config = dict(
    arch='transformer',
    num_classes=[10, 4, 12],
    shared_expert=True,
    subsampling=2,
    optimizer='muon',
    momentum=0.85,
    nesterov=False,
    epochs=11.0,
)
Rows from block 2 of a small sound classifier, named by matrix and row number. Rows with one number within an expert belong to one neuron, the router's apart. Each number is 128 + 24 x the weight over its row's rms, rounded and kept within 0 to 255. All counts start at 0. After the name is the row's rms in percent of the matrix's.
After each expert's rows are labels from the 100 clips, of 14976, where the router gives the expert most weight on average: "loudest" is the band of the loudest frequency at the time of the peak. Only what is clearly more common there than usual is listed. The data: notes from a synthesiser with random patches. In brackets: how many of the 100.
# router: slot weights (model.blocks.2.mlp.router.weight, 16x320, trained with AdamW), inputs 214-319
# up: expert up (model.blocks.2.mlp.up, 16x160x320), inputs 214-319
# down: expert down (model.blocks.2.mlp.down, 16x320x160, transposed), outputs 214-319

# expert 7
router.7 095 [117 119 113 167 114 111 122 151 132 149  93 138 157 146 118 120 141 103 114 151 111 132 152  95 139 106  98  95  95  85 120 111 160 127  97 135 150 119 157 119 109 128 167 148 143 150 132 122  79 121 141 141 139 123 115 165 127 124 148 133 178 123 129 134 153 146 148 138 128 139 126 105  77 107 129 156 139 138 117 102 156 147 106 112 175 119 144 157 131 108 101  99  95  93 103 158 121 102  81 131 108 119  90 131 166  90]
up.0 104 [109 120 107 113 162 103 131 135  96  86 124 209 141 139 153 107 100 177 130 133 124 113 173 142 149 125  93  98 152 127 144 122 130 114 136 114  95 169 114 147 120 127 117 147 146 139 112 164 135 128  76 130 154 126 134 114 106 106 138 123 129  74 132 123 101  73  87  88  70 165  93 105 112 106 147 130 118 149 128 147 160 113 140  88 144 126 109 125 128 154 135 153 163 111 143 145 111 129 111 114 132 149 129 105 121 127]
down.0 111 [110 143  92  97 143 124 138 114 115 164 110 134 159 146 123  84 143 137 125 124 122 190  96 148 148  99 141  85 147 138  99 125 134  83 137 114 173 126 137 108 144 118 105 115 137 112  95 132 142 121 108 147  94 135 109 132 148 121 139  86 137 151 135 144 153 152 113 146 142 151 135 122 133  90 129  80 102 103 122 127  90 159  95  91 144 146 151 160 122 124 100 104 117 113 117 125 151  98 114 125 164  83 146 117 120 133]
up.1 091 [ 98 130 162 108 153 131 119 113 122 130 135  84 124 121 128 121 145  94 112 111 154 137 111  86 142 122 110  84 131 138 165 123 118 128 135  95  97 121 135 146 125 122 139 114 104 142 178 140  96 116 128  91 112  97 182 131 116 113 122 100 168 116 134 109 123 131 146  90 148 138 129 121 151 140  89 141 105  81 106 146 131 160 172 145 163 107 179 149 178 133  94 116 163 150 108  99 152 114 125 162  86  97 122 139 153 114]
down.1 099 [123  99 126 132 152  93  84 156  84 116 184 144  91 128 140 121  74 143  86 148 150 131 111 101 128 153 125 136 157  93 118  92 131 104 152 134  96 109 166 157 115  99 167 136 100 122  98 118  87 127 117 118 128 153 123 122 180 135 140 103 155  92 116 111 157  93 137 140 118 149 161 113 106 153 128 112 120 205 120 142 115 129  98 123  89 167 142 144 131 109 140 163 167 134 124 115 136 158 149 131  92 113 145  77 177 100]
loudest: 500 to 1000 Hz (37)

# expert 2
router.2 102 [164  92 124 144  89 141 154  85 136 105  66 142 164 103  87 146 118 122 114  99 109 161 119 103 153 123 103 154 110  92 151 132 156  81 113 108 147 144  99 144  91 135 119 156 182 130 109 108 129 121 141 104 109 144 112 112 143 103 126 130 108 139 127 140 111 179 112 125 105 145 128 124 156 139  95 130  92 166 154  87 144 144 161 114 125 164 118 106 128 115 110 130 147 122 126 140 150 164 122 186 152  78 124 107 149 109]
up.0 112 [135 137  82 174 127 119  77 106 130 117 125 140 142 147 135 173 137 120 100 132 175 105 175 111 114 130 148 132 112 161 158 146 114 102 111 143 150 125 131 109  96 148  96 112 182 137  95 153 106 122  69 159 106 130 132 118 111 153 143 110 126 102 122 146 124 143  79 125 119 153 107 138 147  89 152 120 124 125 126 132 126 115  98 129 164 126 127  85 115 140 120 134 112 104  94 144 159  97 125 136 124 100 136 169 136 136]
down.0 103 [140  91 108 102 139 142 105 119 136 123 150  99 143 121  81 137 118 133 122  96 153 158 173 139 102 126  96  71 136 168 146 124 118 129 136 135 127 136 133 114 126  84  91 145  84 141 138 120 131 141 128 151 138 116 159 130 113 102 122 140 192 162 136 120 141 100 125 117 117 115 153 107 128 132 165 153 110 137 106 115 129 112 131 112 124 139 131 129 123 132 129  99 134  95  89 111 105 142 101 118 145  90 137 120 106 150]
up.1 102 [124 143 182 135 173 143 129 125 116 137 112 154 130 124 176 135 108  98 118 131 152 125 156 105 131 127 160 114 106 147 152 145 149 177  93 147 133 148 122 148 139 149 112  93 118 125 115 157 150 123 157 118 106 109 121 103 123 135 137 138 101 108 149 138 129 145 106 121 128 124 125 154  78 139 134 114 142 130 135 135 123 123 156 132 121 141 123 116 109 130 125 130  86  96 110 103 141 156 154 158 105 151 119 112 150 131]
down.1 098 [ 91 121 144 132  72  95 112 109 141 141 172 125 146 124 145 134 195 118 123 153 104 112  82 168 127 156  97 156 132 135 141  99  95 112 150 105 129 103 140 128 113 110 132 103 108 123 151 156 136 139 147 162 109 112 102 143 106 113 122 127 154  85 120 109 160 102 178  97 131 140 114 115 140 119 164 139  96 143 133 121 179 141 139 127 130 126  77 115 102 161 125 119  98 122 123 135 144 128 100 103 109 125 122 144 157  78]
loudest: 4000 to 8000 Hz (61)

# expert 14
router.14 099 [ 92 148 111 111 117 160 128 156 123 112 119  92 132 131  96 114 175 171 131 130 124 120 106 159  91 137 163 116 138  99 125 107 118  83 126 125 160 131 105  79  90 113  99 104 150  96 126 132 139 154  96 111 153 162 102 122 142 131 131 151  92  97 118 121 100 158  78 140 162 131 127 128 127 141 106 155 121 147  89 117 134 125 140 158 125 156 126 133 138  90 119 143 136 154 111 116 144 120 137 180 125 160 131 142 135 100]
up.0 097 [156 138 137 147 136 131 130  88 110 128 111 152 134 115 105 150 108 126 100 155 187  98 124  95 121  99 113 115 127 139  97 140  86 155 117 131  77 121 120 136 123 193 123 131 137 159 115 163 103 119 140 126 129 203 135  94  97 129 143 165 122 111 152 126 137 159  99  90 110 153 116  85 164  82 117 129 140 137 122 121 132 155 107 121 128 127 156 119 118 112 148 135 120  96 139 100  90  99 130 121 117 161 150 134 114 128]
down.0 097 [180  80 150 116 159 100 107 146 132 112 147 135 124 116 213 113 127  85 131 104 131 142 127 148 116 149  93 135 143  93 148 224 103  98 117  87  60 156 135 122 173  97 126 135 144  75 130 123 150 144 139 143 100 142 134 192 106 138 150 122 113 141 102 129 120 119  78  99 124 111 147 140 156 143 140 136  92 121 137 152 110 100 123 144 134 117  91 138 165 153 153  79 112 140 129 114 133 130 145 130 117 131 172 142 116 118]
up.1 106 [120 105 132 170 121 152 106 139 143 113  98 115  92 103 173 114 136 114 114 135 106 136 106 141 132 154  57 159 150 108  73 139 149  81 160 106 105 153 139 117 110 121 166 100 137 153 147 122 112  95 132 140 140  84 115 148 115 129 118 140 171 164 109 124 155 142 115 120 185 154 124 125 187  95 147 135 114 125 117 133 118  89 155 171 144 112 161 131 131 108 127 122 113 170 141 154 140 122 117 101 123 156 122 129 139 105]
down.1 105 [132 141  65 171 130 127  98 118 132 145 106 121 137 159 137 130 117 142 117 116 165 114 156 185 161 102 123 144 125 150 107 159 142  81 107 150 144 131 126 108 116 124 161 151 143 132 140  98 125 157 157 147  83 108 142 152 159 127 113 123  96 135 156 148 114  68 143 129 105 146  94 142  90 104 138 160 138  94 148 130 111 123  89 126 134 119 156 121 107 126  87 101 119 166  71 118 133 133 118 162 115 154  98 133 137 128]
loudest: 250 to 500 Hz (46)

# expert 12
router.12 090 [125  76 126 151  90 156 121 163 128 136 155 139 136 134  88 145 157 178 107  97 119 112 122 162 143 153  94 130 134  97 128 105 127 113 139  90 149 104 111 124  70 151  87 129 129 128 126 125 128 158  88 111 190 126 127 135 123 104 107 154 142 100 124 116 128 151 158 117 105 138 120 125 118 137 123 149 147 106 150 120  89 140 122 138 153 123 106 106 148 131  93 122 134 112 190 152 184 123  84 139 129 109 104 138 154 142]
up.0 106 [113 145 106 122 105 185 119 105 129 127 109  63 150 121 122 116 166 135 134 104 102 138 138 117 163 114 151 122 145 117 104  93 133 138 124 128 141 157  99  96 141  95 146 113 165 115 107 123 150 148 155  44 158 145 116 110 158 101 122  94 125 124 142 142 124 133 183  76 120 135  79 150 152 109  98 119 121 152 122 154 134 148 173 137 106 116 137 130 101 138 155  97 122 168 102  93 115 159 126 153 100 117 152 106  83 120]
down.0 104 [150 131 129 120 136 120  68 135 149  81 128 166 168 121 125 136 131 170 161 148 130 105 117 148 133  98 121 153 125 137 143 106 154  94 126  82 140 127 150 112  79 140  55  93 147 153 142 145 140 142 167 150 119  98 162 106 107 134  95 171 153 112 125 139  82 124  99 127 128  91 111 110 141 155 114 133 123 130 107 152 151 119 140 136 156 133 112 131 109 156 135 155 125  87 110 154 134 165 162 138 131 108 146  96 145 137]
up.1 082 [114 186 205 116 141  82 177 141 133 143 176 148 116 120 149 182 136 179 137 103 164 156 121 161 123 131 103 137 132 120  91 133 103  81 135 119  87 119 125 113 129 105 106 123 157 144 146 102 128 107 149 120 130 101 123  93 141  87 131 143 163 161 153 140 108 108 110 128 138 119 105  92 101 139 120 133 125 131 155 146 125 127 139  83 135  97 146 139 146 105 175 112 146  86 123  93 101 135  98 111 165 117 138  97  79 175]
down.1 090 [107 150 153  98 124 159 148 107 107 129 103 148 143 138 125 105 111 125 120 121 156 116  91 119 159 124 120 119 129 142  80 109 127 126 117 142 132 122 123 120 167 129 126 116 136 141 159 136 131 138 150 134 106  97 109 162 115 124 111 109 123  84 144  72 152 139 124 143 108  68 108 113 149 134  88 101  81 146 133 155  99 109 125 109 159 110 124 109  83 144 116 118 141 156 133 154 134 164 117 150 127  67 125 139 152 146]
loudest: 250 to 500 Hz (35)

# expert 8
router.8 106 [110 150 177 124 116 111 137 173 143 137 130 109 153 119 117 143 118 116 129 138 158 160 150  96 128  97 113 157 147 104 107 125 124 125 104 136 111 105 105 170 141  98 148 124 135 106 112 108 111 140  89 139 168 150 121  82 113 122 169  96 155 154 121 147 138 161 120 165 143 112 131 111 141  77 104 142 148 101 124  89 151 131 132 123 137 133 142 128 141 100 125 131 125 161 172  95 121 163 122 137 132 108 113 117 177 124]
up.0 089 [130 108 123 117 139 121 138 106 152 110 117 169 124 165 147  75 100 105 116 124 126 166 145 129 117 121 166 139 103  96 154 130  85 161 134 152 141 106 153 133 159 149 136 138  84 145 133 141 139 173 101 102 123 146 124 172 134 110 130  46 127 129 159 141 113 128 100 133 105 149 137 103 140  95 101 158 113 130 137 135 160 154 137 150 148 112 140 162  92  91 166 105 121 126 105  54 122  95 119 144 110 154 106 117  95 110]
down.0 090 [138 145 136 132 159 111 132 118 105 141 119 133 138 119 131 138 152 132 116 118 166 158 126 116  97 146 104 139 155 104 106 118 127 115 125 128 109 130 127 145 119 102 152 123  38 115 160 133 130  86 129 116 106  96 122 114 118 142 181 153 137 132 156  83 109 137 115 136 107 104 164 156 117 171 126  94 127 159 139 155 155 125 109 127 160 108  79 143 131 171 115 137 119 134 158 106  92 165 146 134 103 136 112 136 147 104]
up.1 103 [144 153 126 167 123 144 107  80 150 149 153 148 140 198 147 127 156 136 110 133 122 139  92 123 161 167 149 164 146 101 118  69 136 127 139 124 177 143 137 144 175 135 140  87  84 160 145 111 123 123 129 142 159 128 138 111 161 123 134 123 118 120  87 148  90 135 137 138 137 117 129 117 131 148 119 144 155 133 129 106 109 120  85 160 120 122 141 164  91 143 141 114  94 115 173 122 135 125  99 136 148 106 101 127 122  86]
down.1 107 [164 169 128 155 119 118  96 158 150 125 140 135 144 198 129 179  96 145 144 132 123 114 131 113 146 121 111  99 116 111 121 101 150 119 133 146  81 112 160 123 126 107 137 110  91 150 127 159 126 151 103 112  77  94 168  89 178 162 116 131 119 144  79  88 128 145 122 164 122 156 161 137 125 126 106 102 133 121 126 170 175 105 105 123 120 152 115 118 157 137 149 145 128 149 136 145 128 148 187  96  85 130 109 101 158 125]
loudest: 500 to 1000 Hz (46)

# expert 9
router.9 106 [130 138 117 133 143 164 167 115 170 143 116 142 146 109 152 148 140 121 124  99 144 185 124 109 147 180 124 161 159 136 102 143 122 140  88  61 150 117  91 122 155 124 101 115 146 145 127  95 124  86 149 149  97 147 134 151 134 109 157 113 118 130 133 174 163 156 101 157 134 144 115 136 176 115 130 102 104 109 104  71  74 130 158  80 114 123 135 117 148 102 175 138 142  98 113 128 115 133 121 157 139 113 116 121 126  88]
up.0 090 [138 112 190 119 144 122 163 126  74 141 138 160 144 116 124 139 121 163 131 163 154 145 135 128 130 184 137 141 147 144 135 115  82 127 132 106 109  96 143 128 146 105 117 144 154 130 102 147 113 137 136 109 167 111 136 134 134 142 133 143 156 110  80  99 147 154 102 121 137  95 147 136 143 140 110 138 121  81 105 127 136 123 109 140 124 129 123 111 111 102 130 131 152 148 108 150 186 122  90 150 147 157 111 141 121 123]
down.0 095 [162 129 115 139 105 101 143 131 134 143 131 121 146 135 127 108  81 134 178 121 122  99 113  98 137 107 127 105 142  85 144 153 140  94  98 107 112 154 111 138 122 126 122 126 117 115 145 108 136 116 166 125 151 131 129 134 115 120 121 122 141 157 116 125 126  65 124  96 114 110 144 138 163 151 133 105 150 124 134 108 124  98 173  93 158  88 136 128 127 148 117 126 142 101 147 147 151 145 120 125  98 129 105 165  91  82]
up.1 101 [119  69 117 147 120 195 116  72 155 104  97 114  89 132 131 163 134 121 129 136 126 131 148  91 140 156 144 108 112 123 186 157 104 113 109 116 194 148 157 140 114 145 128 141 155 142 135 126 115 127 154 112 106  88  89 139 142 151 129 155 100 115 131 109 161 160 196 133 132 111 170 133 106 111 164 140 114 153 130 143 157 116 107 128 108 144 121  96 155 132 142  85 125 124 124 109 106 134 140 143 145 113 150 108 141 148]
down.1 106 [138 110 136 129 167  89  74 197 133 154 115 103  97 128 113 144 106  93 141 112 149 121 132 142 106 126 106 145 147 130  96 160 141  92 133 128 102  96 130 102 151  94 140 174 132 135 155 159 143 132 128 110 162 137 139 121 110 154 127 146 151 125 111 159 123 107 136 110 124 137 137 111 125  89 118 139 120 111 130 111 122  98  99 169 111 129 130 119 109 115 121 167 157 131 139 190 126  91 122 111 131 154 135 176 167 151]
loudest: 2000 to 4000 Hz (42)